A small image captioner, trained from scratch.
Model: 10.2M parameters, 64-pixel images, encoder depths [3, 4, 7, 3], encoder widths [128, 224, 384, 672], decoder width 192, decoder norm layernorm.
Training: muon at rate 0.0035, 9900 steps.
Data: 101725 training examples, 49.8 epochs.
Rows from block 2 of the text decoder, named by matrix and row number. Rows with one number belong to one neuron. Each number is 128 + 32 x the weight over its row's rms, rounded and kept within 0 to 255. All counts start at 0. After the name is the row's rms in percent of the matrix's.
# fc1: MLP up (decoder.blocks.2.mlp.fc1.weight, 576x192), inputs 96-191
# fc2: MLP down (decoder.blocks.2.mlp.fc2.weight, 192x576, transposed), outputs 96-191
fc1.517 112 [114  71  86 103 188  87 111 131  98 124 100 176 123 119 133 121 126 104 107 135  86  74 117 144 147 190 139 125  54  99 102 170 109 137 109 102 113  94  75  91 112 178 192 113  60 165 158 139 127 130 149 143 189 151 112  77 116 123 122 156 137 171 120 125 159  59  97 138 116  85 127 123 114 122 134  55 146 132 117 129  91 163 166 114 151 146 164 141 125 115 111 231 120 148  81  68]
fc2.517 110 [203 163  94 131  73 132 162 156 143 152 188 151 130 155 145 167 161 147 118 110  91 129 140  75  82 161  86 166 133  90 108 143 146 149 151 100  99 142 159 212 113 118 106 147 142 165 129  45 136 143 108 184 144 137 156 121  98 133 116 156 199 104 145 112  79 139 143 146 101 150  57 195 140 152  60  66 143 141 142 123 162  71 100 126  79 169 119 143 107  55 116  95 115 132 152 163]
fc1.518 055 [120 163 142 113 128 127 114 123  94  80  58 170 125 155 134 151 154  67 108 141 139 151 147 117 136 135  93  92  90  93 165 114  97 125 118 117 129 156 150 102 103 129 128 112 110  98  66 152  91  99 175  97  71  92 201 116 120 128 116 111  91 115 118  95 156 113 134 165 103  91 105  84 117  90 110 102 131  53 177 109 206 130 136 138 108 123  77 155 126 159 124 178 145 110 139 130]
fc2.518 062 [ 90  91 130 147 160 147 150 175 171 150 141  93 172 135 162  76 161 142 174 117 123 119  78 184 120 128 164 135  52 131 118 102 195  65 126 104 112 116  93 125 164 127 133 149 144 159 171 127 126 103 113 124 135 137 115 119 166 148 126 115 175 131 112 130  97 116 111 110 147 131 167  99  66 160 112 106 130 142 130 117  98 146 105  65 110 107 122 187  87 139 117 125 131  85 116 143]
fc1.519 119 [127 137 148 116 169 102 117 104 163  93 150 122 163 128 122 169 141 110 110  97 156 151 178 232 182 136 166  86  62 120 136 116 136  97 101  99 128  91 107 147 168 108 177 118  85 116  89 106 163 198 165 126 154  90 130 147 158 124 106 117  80  90 145 177 156 153  89 135  84 132 179 107 132 104  56 133 141 130 191 159 177 154 119 124 120 141  72 113 112 142 125 134 130  27 117 105]
fc2.519 124 [124 116 186  83 201 108 127 193 126 146 118 117 207 192  72  86  94  72 191 152 132 169  98 137 162 133 141 117 134 129 147 182 174  85 132 190 183  38 133 141 169 130 104 165 117 186 125 144 182 124 150 132 128 142 163  87 113 142  65  73 132 138 175 133 170 108 155 127 130  88 120  96 120 148  95 135 109 118  91 106  94 161 116  73 124 115 146 117  57 102 128 147 190 165 133 105]
fc1.520 069 [126  94 130  84 115 122 146  96 148 117 165 137 123  93 152 127 140 133 139 108 127 125 173  93 150 128  98 163 140 116 190 123 164 105 131  77  20 120 112 151 103 152 117 186 115 145 129 139 121 115 115 115 116 107 146 139 138  89 178 118 169 150  61 113 149 135 105 143 159 150  96 114  69  74 116  80 131 132 142 104  84  84 170 100 158 137  94 149 126 135 171 127  52 145 148 133]
fc2.520 067 [147 116 113 197 126 121 186 144  90 138 122  76  87 194 117 130  86 185 143 105  92 144 159 112 110  50 103 112 122 107 115 116 141 168 160 173 115  91 121 156  79 133 129 142  95 185  66 121 108 108  57 103 143 103 154 157 152 115 101 145 160 158 164 112 133  86  92  90  99 128 127 112  85 162 133 105 169 133 124 120 154 184 160  81 128 157 108 184 118 110  91 131 171  43 106  89]
fc1.521 122 [ 91 128 140 147 101  94 164 224 146 135 170 117 104 140 149 210 122 165 123 101 166 132 122 136 157 116 145 129 103 143 113 112 138  91  66 114 107  96 131 138 146 164 107 161 152 153  86 112 149 115 107 114 159 101 182 178  94 132 143  59 146 131  67  72 124 117 187 100  72 134 100 154  78 155 161 108 141 162 128 104 166 128 131 163 123 138  77 183 128  91 118 108 110  82 130 113]
fc2.521 110 [130  94 115 119 103 168 137 125 163 124 146 173  86  98 186 138 121 160 131 132 107 138 104 108 166 126 185 142 137   0 155 170 131  66 127 134  88 111 146 110 120 148  84 168 110  64 108 166 108 110 121 161 125  74 112 183 110  80 125 109 149 159 102 133 101 122 146 110 112 172  96 124 145 117 119 123 152  63 159  78 123  97 148 122 115 124 169 145 120 144  97 114 176 149  99  92]
fc1.522 133 [109 163  86  78 144 142  80  94 134 113 130 174 145 174 115 129  66 132 150 100  81 125 184 101 126 132 129 109  92 127  67 102 167 133 132 148 189 133 150 158 124  93 156  95  68  84 157 123 155 150 154 141 140 121 121 151 172 150  85 127 140 118 122 135 152 124 166  82 101  93 103 118 123 189 159 109 124 181 144  93 188 149  83 159 120 131 143 144  95 156  85 158 102 128  64 168]
fc2.522 129 [172 105 157 127 182 147 106  81 171  86 182 182 114 212 119 160 125 134  54 112 163  92  92  94  98 119 119 116 122 129 109 169 151 102 129 147 115 154 166 171 139 157  94  97 178 148 149  86 129 136 101  85 102  92  46 115 125 120 140 195 148 124 146 146 118 145 101 147 143 121 142 117 168 102 204 122 116 122 180 123 129 122 169 142 183 139 141 111  66 106 122 124 144 166 121 163]
fc1.523 058 [144 122 121 161  63 113 146 128 214 117 113 142 148 159 149 116 163 147 132 123  87 174 196 159 122  63 134 130 214  61 164 123 133  96  70 115 118 133 170  97  92 125  71 116 161 132  96 131 120  72 161 147 154 120 150 164 143 133 131 148  78 147  99 131 151 143  72 129 132 152 126 112 101 148 137 140 110 165 152 107 139  94 122 140 134 105  53 119 124 137 133 127 109  76  59 119]
fc2.523 058 [108 129 140 132 144 109 102 166 135 112 167  95 163 166 180 104 118 141  62  59 130 102  80 138 118 155 137 141 183 161  73  87 103  98 171 136 197 115 132  60 149 168  37 175 122 136 162  90 119  73 123 158 108 118 119 124 123 143 155 143 104  90 185  86 104 101 143 143 136 160 135  87 158 156 108 211 160 138 146 111 119 119 176 151 136 105 142  59 109 138 131 143 109 181 140  82]
fc1.524 076 [ 79  75 158 105  98 120  90  98 160 161 101  96  90 104 161 131 145  81 136 135 120 163 146 140 119 183 103 108 138  82 127 125  56 148 114  94 121 148 122  93 133 117 139 129  96 126  50 120 138  59 119 195  53 175 150 131 116  93 151 110  92 160 157  99 121 156 112  78 133 139  93 170  99 112 197 133 158 135 146 119 154 146 129 120 124 150  71 113 136 107 117 133 158 135 136 141]
fc2.524 078 [124 106 146 154  80 108 111 136 162 118 166 130 106 171 135 131 127 136 123 124 126 128 154 157 168 105 126 106 119 178  99  73 161 116 159 179 184 102  87 195 105 177 132 166 129 169 155 138 151 137 125 124 154  55 147 185  72 140  97 122 139 106 100 118 208 117 121 162 121 154 179  82 100 138 150 103 110 133 102 110 108 174 127  94 101 109  81 111 109 200 219 169 142 147  59 119]
fc1.525 054 [149 132 107 105 106  41 140 125  93 159 142 135  89 128  89 127 159 190  89 157 137 103 149 120 117 142 132 123 184 128 134 197  93 148 127 106  38 178  91  87 143 109 166 151 140  85 111 115 107 124 101 166 134 126 155 210 151 117 155 147 162 120  89 129 140  98 111 133  99 126  79 108 160 113 134  81 196 129 117 148 120  94 189 108 173 108 167 104 101 117 126 133 104 120  90 111]
fc2.525 060 [117 200 186 140  91 108 156 211  99 113 155 142 136  77 170 141 113 145 151  91 121 130 217 183  91 132 143 129 145 151  71 117 107 110 116 106 194 147 139 107 115 160 141 143 111 118 111 139 111 143 109 122 135  77  76  55 145 181 105  71 134 124 137 140 107  58 175 113 143 122 133 162 140 127  94 134 148 116 210 155 111 124 111 146 106 160 113 165 155  73 105 124  34 160 112 122]
fc1.526 063 [ 71 137 155 137  92 122 126 107 138  92  90 123 171 130  81 143  94 142 126  79  37 114 149 142 162 206  88 147 170  70  95 139 123  89 114 116 114  73 129 140 108 151 147 128 138 135 131  99 110 124 166 121 120 163 119  89 154 136  89 189  72 125 140  99 171 124 186 112 120 166 163 119 112 139  48 168 123 162 165 167 149 128 148 150 110 131 136 113 143  62 147 109 153 113 103 127]
fc2.526 066 [ 90 169 117 101 175 134 120 120 150 112 124 107 134 202 178 178 141  24 164 171  92 121 126  84  94 123 164 149  70 184 146 111 154 117 153 114 127 107 103 170 174 142  88 167 122 156 146 115 139 103 112 169  97 124 156 172  82  97 149 101 178  70 128 136 150  82 127 103 139  98 136 117 120  86  91 141 130 133 111 121 147 183 151  72 158 153 140 112  91 161  77 188 152 145 142 152]
fc1.527 064 [ 93 104 119  85 118 104 146 111 150 120 130 184 145 137 119 175  76 140 120 150 117 141  92 156 138  88  97 130 125  71 132 141 174 112 109 106  81  73 127 140  88 130 157 158 150 177 120 108 134 162 157 117 133 109 141 195 131 165 152 122 147 135 104 153  92 149 128 115 151  52 109 136 117  98  25 116 130 128 140 123 201  93 160 145 122 115  91  95 122 141 175 219 110  81 137 131]
fc2.527 072 [155 134 137 141 151 117 111 113 148  89 157 124 146 148 121 143 220  75 156 212 125 148 120 123 138 146 141 122  86 155 158 167 134  86 134 146 101 182 134 147 137 112 166  86 106 143 178 111 121 113  66 158 191 104 122  70 110 129 128 106  96 109 139  46 222  96 142 133 158 173 134 142 175 144  88 183 108  63 137 141  95 141  97 106 141 131 218 139  78 117 132  57 148 103 139 125]
fc1.528 154 [119 102 110  96 130 146 116 153 122 213 164  81 135 181 155 132 107 136 168 108 112  99 149 155 168 159  70 162 132 148 135  92 120 141  80 148 255  77 111 178 118 135  71 137 120 170 140 138 116 184  92 144 150 101 154 129 112  47 100 194  91 189 156 153 119 103 160 137 136 115 102 136 112 109 137  92 120 115  86 111 124 169 109 102 206 108  80 113 181 117 152 157 100  81 146 149]
fc2.528 140 [157 164  66 133 125 153 136 127 108 126 132 111 135 150 110 122 113 141 179 188  65 117  68 125 107 118 119  64 133 118 126 134  32 129 129  55 115 123 128  64 103 156 176 136 151 128 146 102 135 116 193 105 181 113 115 161 134 128 142 140 162 100 159  94 101  87 106 125 111 140 178 194  92 164 120 143 111 139 133 142 110  83 106 145 120 136 124 151 166 122 118  94 137 131 117 156]
fc1.529 098 [114 118 129 136 132 104  53 161 114 191 125  95 167 182  85 134 134 141 154 144 120  84  84  76 157 133 142 132  99 131 146 177 118 112 168  93 152 110 162 144 120 131 161 146 146 122  90 127 109 112 104 143 143 161 167 124  92  77 134 110 104 157 144 185 167 149 141 147 163  83 102 142 144 112  97 146  92 170  91 158 171 150 158 141 175 100 180 130 148  62 153 126 112  92 119 128]
fc2.529 098 [133  93 136  96 140  87 143 123  93 117 143 157  17 202 110 145  94 158 164  73  82 161  81 132  77 121 136 135 197  97 122 115  72 131 161 139 153 165 139 101  83 114  80 174 126 120 140 129 104 101  92  98 170 100  93 159 172  82 154 105 119 127 115 178  80 140 170 110 165 131  40 121  95 105 126 133 138 160 158  72 112  96  97 167 138 123  79 108  88 129 124 123  93 120 106 111]
fc1.530 078 [144  81 148 109  94 137 103  95 119 112 128 155  92 131  95 153  83 128  63 167  76 122 139 206 116  74 146 119 136 149  93 131 132 156 153 125  90 151 150 188 155 132 111 122  99  75 173 156 107 163 151 132 103 125 125  77  94  91  80 113 108 152  86 146 138 137 190 183 158 177 112  53 106 162 104 100 144  67 131 171 196 110 123 167  68 133 130 163 152 119 112 149  98 103 115 122]
fc2.530 080 [162 143  85  94 128 122 166  56 146 131 110 138 113 177 124 115 140  88 155 144  67 143 170  39 115 215 143 113 175 127  58 142 122  79 119 154 183  85 146  99  91 103 103  77 120 116 128 134 129 126 131 124 177 157 175 134 130 168 204 138 144 141 118 124 105  75 148  80  91 174 130 139 196  86 122 115 123 126 165 120 104  98 149 132 148 134 159 143 121 114 154 110 178 109  85  68]
fc1.531 106 [ 58 127 102 135 120 111 138 135 137 144 123 158 103 105  36 178 120 157  88 164 132 161 117 141  84 166 126  92 113 111 133 124  96 164  90 111 153 106 123 137  94 102 116 166 172 111  98 142 106  76 130  94 108 112 112 151 103 157 128 174 176 106 127 114 109 138 140  62 131 152  66  96 117 138 206 115 172 154  69 173 107 126 133 105 175 171  69 130 101 149 159 115 108  73 100 144]
fc2.531 100 [113 115 128  91 165  94 119 153 170  87 203  98 115 104  58 176 173 117 165 125 177 176 118 170 109 162 102 112  91 163 132 117 127 131 144  92 101 101 106 103 122 129  96 132 157 131 128 104 144  99 223 143 103 127 171 110  90 102 110 131 111 143 135 160 122 161 134 120 125 146  93 139 118 135  91 153  15  67 103 107  76  82 142 138 127 149 100 172 119 203 165 101  98 144 140 101]
fc1.532 055 [119 176  84 129  64 191 114 122 108 148 175 125 131 140 125 135 190 112 108 160 108 151  87 140 144 169  62 110 133  93 108 118 162 122 115 110 137 132 104  94 131 131 119 100 130  65 135 155 140 179 112  91 160 100 113 180 178 146 118 167 100 104 169  87 130 174 121 122 154 107 155  96 177  96  91 125  79 103 123  96 135 156  86 153 105 108 186 123 110 114  64 136 189 137 115 165]
fc2.532 053 [128 113  99 141 111 210  99 111  94 142 155 110 143 142 119 118 169 109  94 127 127 170 111 137 150 181 120 113 152 131  92  96 183 102 122 106 169 158 121 116 152 130  98 193 136 112  95 123 101 170  80 110 124 114  86 148 121 148 126 158 117 113 152 101 138 140 164 161 157  69  91 122 177  80 125 163 107 102 125  97 153 129  41 122 132 121 147 152 136 134 107 151 160 120 111 118]
fc1.533 061 [133 124  66 174  82  99 125 141 115  61  91 208 130 154 130 109 158  73 127 123 159  94 150 173 134 134 125  91 142 166 146 112 138 168  98  85 153 145 126 109  75  91  96  74 161  97 127 111 136  93  99 148 105 173  69 128 110 112  97 149  84  95 196 152 137 164  66 131 118 134  87 139 165 123  75 113 148 171 114 110 164 124 148 123 134 153 115 143 122 170 125 167 150  40 117  66]
fc2.533 075 [176 162 123  97 182 126 150 120 164 114 157 129 130 136 172 139 125 139 140  86 118 134  60 148 161  85 160 180 163 100  65 116 129 134 116  91 207 150 170  37 164  54 162 110 113 127 198 105 160  92 126 174 139 103 158 129 155 128 123 113  87 108  61  90 142 136 153 168 120 115 131 144 108 141 160 102 121 116 160 188 174 128  98  96  95 104 103 135 141 120 148 127  63 160 122 148]
fc1.534 101 [121  83 177 105 164 103 159 190 141 114 148 126 121 150 159 182  87  93 182 113  86 156 122 122  76 113 140 107  95 134  40 166 119 109 156  66 154 126 162 112 109 117 139  85 113  71 161 130 144 191 108 149 141 123 140 128 180 132 126 118 137  88 156  73 114 101 122 137 137 104 138 179 127 136 105 174 164 214 136 117 110 132 109 147  72 117 107 200 119 127 126 159 101 156 167 109]
fc2.534 102 [110 112 123  88 124 149 124 132  69 167 108 150 145 153 139 162 131  86 184 121 148 132 135 164 134 176 129 133  94  64 160 105 156 138 128 159 132 103 153 184 108  74 143 189 170 109 107 106 115 122 161 141 121 157 132 138  82 169 180 152 157 124 116 119 151 122  85 129 124 151 194  83  93  64  69 118 144 146 116 131 166  94 127 108  58 163 194 130 106 147 105 167 130 121 111 144]
fc1.535 148 [112 141 101 114 106 126 124  81 150 175  96 125 178  61 147 118 120 165 131 120 115 140 132  82  70 101 130 179 136 148 158 121  86  94 109  88 165 153 189 119 131 217 173 136  99  99  71 131 214 162 112 118 103 142 114  89  94  97 136 119 103 128 184 149 108 128 170 120 155 118 118 114 141  84 112 142 114 133 174 125 140 157 145  88 100 181 133 120 171 196 131 163  98 119  97  99]
fc2.535 149 [106 139 186 151  79 155 141 137 135 116 128 192 107 104 130  82 158 134 135 160 120  98 125 128 199 153 146 142  70 152 157  83 105 112 148 176 112 149 163  56 184 149  98 147  85 158 102 101 111 109  95 154 139 150 162 105  61 137 141  58 150 175 117 133 119 128  65 153 138  58 145 108 105 113 142 183 129 137 143  95 196 178 101  86  99 120 138 160 124 105 105  74 122 132 113 165]
fc1.536 070 [133 107 154 169 125 126 126 151 124 199 107 168 119 111 137  47 166  76  97 131  36  90 136 115 102 131  99  70 149 141 101  96 108 175 154  91 141 106 168 128 149 109 127 154  96 155  92 103 125 104  32  58 106 139 132 136 146 142 126 107 124 142 132 107 143 174 106 150 210 112 147 185  80 130 157 137 100 126 159 143 125 108 125 100 112  92 138 130  90 142 132 149 166 153 177 122]
fc2.536 076 [122 169 103 137 167 171 128  84 174  73  90  84 119 154 138  83 128 142 123 175 126 118 160  95 173 157 156 101 155 128 128 198 160 179 190 139 123  86  88 108 101 168 112 122  69  96 164  72 105  92 128  99 139 108 148  67 108 130 112 164 150 155  97 150 143 168 134  92  76 108 139 102 119 151 106 135 108 152 149 121  92 131 146 138 129 108 193 119 192 148 149 174 127  63 133 137]
fc1.537 111 [148 105 204 149 180 148 128 105  98 123 166 159 132 166 139  90 111 149 167 154 142 114  79 132 164 167 105  98  71  65  95 138 141  93 150  66  87 154 181 135 108  72 145 164 136 123 142  80 134 196 152 127  78 192 147 100 133 114  90 130 153  82 134 107 171  75 125 158 159 165  88 146 127 120 150 155 152 134 145 130 196  84  94  92 118 171  76 121 221 112 145 155  74 110  89 106]
fc2.537 130 [180 123  89  69 122 104 118 130 188 123  72  80 115 121 100 110  88 155 101 113 120  80 112 151 104 145 122 100 124 202 146 113 103 120 138 134 123 136 148 104 156 185 119 134  95 136  26 121  92  79 104 141 151 147 134 121 178  97  73 171 161 164 156 102 144 114 117 123 171  96 157 115 109 169  98 103 191 123 126 144 108 125 143 130 108 158 116 105  78 138 132 146 136 130 141 120]
fc1.538 111 [116 199  87 115 114 188  76  74  98 149 180 103  73 146 148 143 175 134 134 165  99 139  66  93 107 171 126 103 126 133 106 127 175 117 149 116 147 123 133  90 113 101 132 148 153  86 164 120 100 175 111 134 133 144 133 169 159 122 112 133 125 140 196 113 138 201 111 109 128 100 137 102 164 111  66 189 131 115 125 129 144 155  98 195  98  76 156  81 124 123  78 167 187 149 159 137]
fc2.538 094 [134 153  86 138  73 197  95 101  85 129 178 136 167 150 112 144 171  77  98 152 101 146 114 111 114 174 108 109 145 147  71 147 168 123 165 108 158 154 108 122 112 140 105 160 151  77 122 119 169 150 114 116 103 139  87 174 124 139 140 138  94 173 163 106 173 153 124 137 160  65 120 105 147  90 132 148 128  96 146  59 169 159  67 120 134 116 158 145 129 112 127 147 172 140 116 144]
fc1.539 091 [ 61 144 179 153 126 165 113 158 158  95 120 116 189 137 123 113 158  77 159  71 111 147 125 171 105 187 122 124 158 146  96 121 134 136 106 128 165 130  92  90 135  88 108 119 150 156 148  86  78 146  98 119 163 125 125  93  68 185 167 141 141 112 133  91 127 103  84 125  92 108 204 158 124 134 121 133 194  81 173 102  94  69 128 112  95 166 145 110 189 149 103 113 132  92 120 145]
fc2.539 075 [119 120 138 144 124 188  95 139  95 132 152  80 151 152 151 113 109 137  81 199 141 135 156 130 123  64 185 186 137  96  72 141 193 103 136  85 184 116 157 168 147 141 126 125 191 148 149 132 148  62 132 139 168 144  66 131  97 164 132 149 110  81 175 132 105 129 134 149 152 147 151  99 116 122 149 108  46 111  56 155 162  87 130  72 113 112  66 187 107 108 109 100 125 174 100 148]
fc1.540 143 [ 97 177 124 131 153 141  64  91 169 157  97 134 135 121 134 196 160 119  94 128 129 105 196  96 130 140 112  78 159  95 105 102 137 115 105 140 102 147 109 133  96 108  45 136 130 172 243 121  69 184 133 137 162  81  53 149 113 135  93 111 122 156 100  88 119 135 158  91  96 139 164 148 157  57 158  70 130 136  97 170 167 125 158 157 126 119 131 160 177 118 131 152  97  93  81  88]
fc2.540 134 [168 121 124 135  93 141 124 172 192  99 126 143 113  72  71 107 121  91  99 133 137 137 128 137 162 168 154  42 176 113 158 205 165 139 111 115  60 156 201 149 161  77 134  67 150  81 163  64 164 151 132 157  86  90 145 108 104 133 147 107 144  94 100 157  85 141 120 103 157 121 119  68 126 183 144 197  82  93 122 105 138 119 131 128 154 162 149 122  87 150 171 113 121  62 123 150]
fc1.541 057 [144 104 189 129 135  66 137 129 170 117 196 100 130 163 146  91 139 127 120 111 112 117 104 189 145 164 147 141 162 154 107 131 160 125 111 117 104 154 135  83 103  95 154 155 124  97  95 105 113  73 105 118 124 162 218  88 113  79 158 110 174 128  67  69 116  99 142 139 164 142 164 159 152 135  91 152 145 133 149 100 133 139  74 115 115  86 163 125 142 114 183 152 117 131  80  72]
fc2.541 051 [120 100 142 155  72 159 138 109 147 138 104  95 110 162 183  84 118 146 110 186  82  67  92 135 135 100 100 143 110  54  82 106 177 125 161 117 174 128 206 118 168 162 137 142 108 150 140 136  77 136 131  74  92 110  82 152 106 167 176 151 169 119  60 102 137  85 156 134 146  72 104 145 117 124 122 184 160 102 107  24 160 140 167 107 106 133 137 112  91  75 138 142 145 126 162 116]
fc1.542 111 [ 81 148 120 121  77 131  98  88 122 173 149 121 153 115 136  88  66 152 126 182 100 111  76  79 116 166 177 166 114 162 123 166 124 110 145 111 169  30 144 101 146 158 131 151 114 170 103 142 133 160  82  89 154  74  89 110  81 111  82 138 133 200 163  97 141  99 158  91 154 107 111 153 144 132 193 132 172  96 131  90 120 126  69 117 128 109 156  97  98  72 114 132 112 147  70 152]
fc2.542 111 [110 185 187 148 127  80 168 149 168 134 176 116  62 149  76  63 177 172 142 121 143 160 141 117 155 124 135 151 132 124 123 120 102 170  94  82 124 164 111 167 202 105 154 142 102 160 122 158 127 131  92 115  99 163 149  97 163 113 137 110 106 175 150  85 100  93 118 110 165 123  92 102  89 120 172 157  84 159 118 110  77 111  90 121 118 154 145  96 106 190 113 146 176 175 170 140]
fc1.543 065 [161 142 122  98 120  32 162 171 156 146 149 139  86 123 122 103 151 124 134  98 138 156 100 185  88 179 119 103 147  92 131 130 154 138 158 113 123 118 113 174 122  98  84 146 131 101 119 133 141 126 114  65 159 133 167 134 123 133 113 128 115 172  94  76 143 144 152 111 127 185 148 116  67 133 108 128  98 157  94  89 130 125 204 165 129  55 123 169 139 151 125 100 161 138  92 189]
fc2.543 061 [162  93  77 118 104 184  99 147  91 164 160 170  80 122  99  90 140 115  99 146  82 120 148 146 101 134 126  94 161 169  90 108 131 173 165 103 188 143 118 155 138 135 101 145  98 169 116 196  96 136 101 159 148 108  37 159  90 137 163 139 170  86 131  77 159 142  88 131 104 106 101  81 173 120 164 160 154 105 149 171 140 113 130 107 130 123 175  84 179  82 142 175 130 134  91 145]
fc1.544 109 [ 86 105 126 154  97 145 150 123 109 108 166  95 122  62  77 191 177 184 123 130 117 154 131 153 119  96  94  72 129 139  80 206 105  99 191 128  97 126 145  95 141 179 210 152 113  96 152 160 114 119 113 158 140 141 132  76 107 102 107 128 141  89 121 126 130 128 226  97 184 113  70 163 167 141 149 135 139 164  78 142 115  95 106 148 103 140 142 121 118 134 166  50 113 124 111 101]
fc2.544 102 [118 128  76 129 171 152 153 173 139  83 114  87 127 187  96 155 146 148 122 167  96 148  77 154 138  97 108 146 100  93 108 139 137 158 150  97  75 112  73 146 123 155  57 124 103 143 126 161 125 125 111 140 127 129 146 149 144 125 140 157 116 136 160 142 141 156  94 128 112 142 153 118 102  23 150 159 125  76 193 124 159 132 128 133 167 136 170 220 150 117  97 149 130  98 104 187]
fc1.545 150 [ 82 171  81 162 141 153 131 125 100 128  33 132 134 146 186 123  90 122 110 145 149 181 165 156 104 148  77  99 154 135 123 115 155 110 172 109 136 112 184 183 139 154 130 181 178 116 126 139 125 119  98 174 152  90  85 184 138 131 130 125 154 110 135 166 132 128 195 159  57 183  81 136 169 108 108 124 134 131 159  92 120  90 153 199 168 170 125 126 167 136  90 114 146  93  95 111]
fc2.545 140 [144  52 138  78 152 112 155 145 132 173 140 162  80 167 152 207 147  98 104 123 170 132 150 136 102 141 151  82 107  80 164 167  75  75 154  83  89 118 122  83 149 134  91  96  98 103 186  98 141 150 127 114 138  95 151 130 193 171 119  91 124 114 123  89 124 153 129  60 116 101  55 150  76 146 126 116 148 109 127 173 143 138 119 125 160 113 156 115 139 164 136 150 119 114 118 103]
fc1.546 080 [182  94 130 130 133 153  98 137 150  96 107 138  70 118 147 153  45 144 109 103 155 142 173 135 138 148  75 100 170  68 134 160 127 131 148 103 119 121 153 181 131 102 188 137 119 121 115 131 128 132 130 109 154  83 104 152 129 126 148 124 182 218 106 138  70 103 145 140 190 170 183 111 161 106  92 106 131 179  78 137 176  98  69 119 150 147 171 112  99 162 175 127 130  90 143 182]
fc2.546 083 [137 132 102 108 172 116 111  58 172 104 107 133 101 183 119  86 168 123 150 141 153 101 150 109  61 165 137 113 110  95  31  92 137  85 101  84 122 175 101 151 172 153  97  94  98 162 148 153 134 176 117 141 112 110 154 118 114 147 167 124 142  89 130 126 118 192  85 143  93 160 133 144 138 106 157 102 129 111 123 149  59 122 123 104 157 109 105 161 173 149 129 192 113 136 129 141]
fc1.547 097 [142  76 118 101 107 218 127 153  91 181 193 128 158 110 183 142 142 138 159  81 163 145 194 144 153  99 101 116  80 131 127 128  89 166  58 173 157  88 152 106  98 175 130  53 144 134 162 190 132 145  93 128 151 130 105 102  65 100 100 105  72 189 125  67 149  88 121 147 101 173 110 160 163 102 111  87 168 182 144  77  99 124  71 133 177 134 116  85 126  95 162 173 100 146 130 154]
fc2.547 096 [151 140 118 122 115  86  80 123 114 181 141  85 156 103 147 148 103 112 100 117  65 179  80 177 109 121  61 103  96  82  94  90  91  79 166 148 117 114 126 122 154 146 140 111  73 128 114 192 143 141 174 122 115 116 111  98  93 132 179 135 177 153 166  69 154 104 158 191  90 155 119 163 156  89 143 170 164 118 135  85  92 176  44 160 130 164 123  82 138 143 171 163  96 102 123 199]
fc1.548 110 [ 96 144 124 110  84  84 172 100 150  98 130  77 142  88 129 114 158 179  78 159 160 132 102 116 166 183 128 144  96 129 148 180 157 114 140 108 122  98  94 161 123 148 143 127 105 101 154  61 167 135 149 127 112 146 178 113 180  99 173 115 116 158 185 113 172 133 136 125  98 133 168 129 116 115 155  82 110 117 136 140 132 138  97 150 160  93 156 165  73 148 120  57  83  88 109 213]
fc2.548 097 [112  77  99 105  73 134 115  85 117 136 130 143 150 124  92 145 135 152 200 184 120 146 106 154 112  98 150 116 118 117 153 167 107  88 120  90  84 180 131 167 102 163 117  94 125 169 196 113  71 153 111 118 177 154 117 137 127 127 130 150 154 149  94 120  97  93 108 136 155 132 114  89 111  91 116  51 204 145 138 159 173  86 179  81 128 140 190 135 108 131  98 134 198  94 151 117]
fc1.549 118 [150  95 158 142 158 105 131 140 198 170  66  95 101 134 126 158 122 142 132  91 158 150 125 183 146 184 136  85 145 118  73 166 123 125 110 113  76 132 133 108 120 139 118  59 105 126 170  90 128 160 152 141  97 126 107 110 172 111 170 154 111 146 132 144 114  66 181 168 114 126  99  96 109 104  72 141 135 142 130 163 170  82 127 138  98  90 123  72 107 158 175 120 209 125 109 126]
fc2.549 119 [162  90 131  95  65 152 116 133 128 162 117  67 106 109  70 124 131 141  82 151 129 142 148 104  93 150 168  90 117 109 156 136 103 129 136 165 112 145  64 132 155  94 137 202 107 104 130 158 129 179 116 142 137 165 183  86 119 211 116 111 104 168 153  68 144 171 131 117 130 140 137 103 138 116 144 170 129 125  91  88 183 103 134 148 124 159 151 107 161 104  44  98  96  87 176  71]
fc1.550 074 [194  85  80  98 134 156 117 186 116 158 155 160 129 107 155 132 148 139 102 140  75 134 157 121  85 166 125 154 153 119 108  98 167  92 131  98 136 117 111 131 142 109 143 112 141 123  99 118  76 144  92 124 103 111  94 113  93 150  92 126  92 122 101 118 131 190 107 143 180  99 129 107 181 100 123 121 120 143 125  99 128 139 127 163  89 133  71 146 117 178 126 161 135 158 136 107]
fc2.550 071 [131 151  97  64 191 160 112 137 104  89 135 135 146 118 132 204 103  83 172 100 166  99 105 163  98 130 165  77 147 170  76 106  86 145  88 142 111 129 164 125 103  63 111 183 158 124 140 143 131  72 127 130  46 164 105 115 162 155 146  61 147 147 100 106 149 128 118 104 129 110 117  94 131 187 152  93 137 101 124 155 164 138 108 145 101 205 145 132 167 111  77  88  67 199  93 136]
fc1.551 138 [125 158 124 123 132 116 104 107 142 175 113 148 116 122 130 166 148 167 115 145 125  81 132 141 131 127 153 113 115 140 123 113 135 102 164 151 134  84 131 133 108 140 161 109 107 123 113 171 215 153  99 109  72 156 110 142 180 138 124 140  89 136 120 143 104  83 159  89  95 141 103 161 132 131  96 162 161 115 157 182 141 115  85  99 108 188 107 145  79 169 195 161 158 112 123  93]
fc2.551 134 [126  79 117 113 135 143 138 129 156 107 155 130 141  98 102  90  94 131 129 169 170 134 136 167 151 102 128 136 146 135 142 128 159 141 202 132 162 135  73  91 162 137 125 115 135 197 125 163 153 115  94 129 109  95 132 132  49 188 108 134 128 140 149 130 115  72  87 124  82 117 133 153 148 103 177 142 155 128  94  65 122 151 102  42  84 112  74  67 137 178 104  70 123 135 160 158]
fc1.552 118 [112 189 114 126 193 147 101 108 138 174 152  80 161 108 136  83 108  79 107 118  93  63  94 134 156 138 164 187 117  80 183 104 116 169 132  80 132  94 162  83 121  85 102 191  79  97  78 138 161 138 146 112 128 177 108  66 105 215 174 152  92 101 152  99 132 102  96  96 186 188 143 111 125 161 123 132 125 125 152 103 121  71 173 119 111 156 155 189 126 122 134 161 127  85  91 113]
fc2.552 128 [ 90 146  90 118 113 130  91 157 161 166 141 109 142 107 129 149 136  61  69 107 167 100 104 136 166 141 148  94  90 125 113 146 194  96 118 141 124 159 201 130 195 127 141 105 125 104 124  95 149  99  91 213 140 177 162 103  91 101 183 117 148 176 161  95 141  95 152 140  98  65 114 101 109  79 114 144 113 139 110 153 148 102 138 164 125  95 103 130  88 170 162 123 126 152 186 122]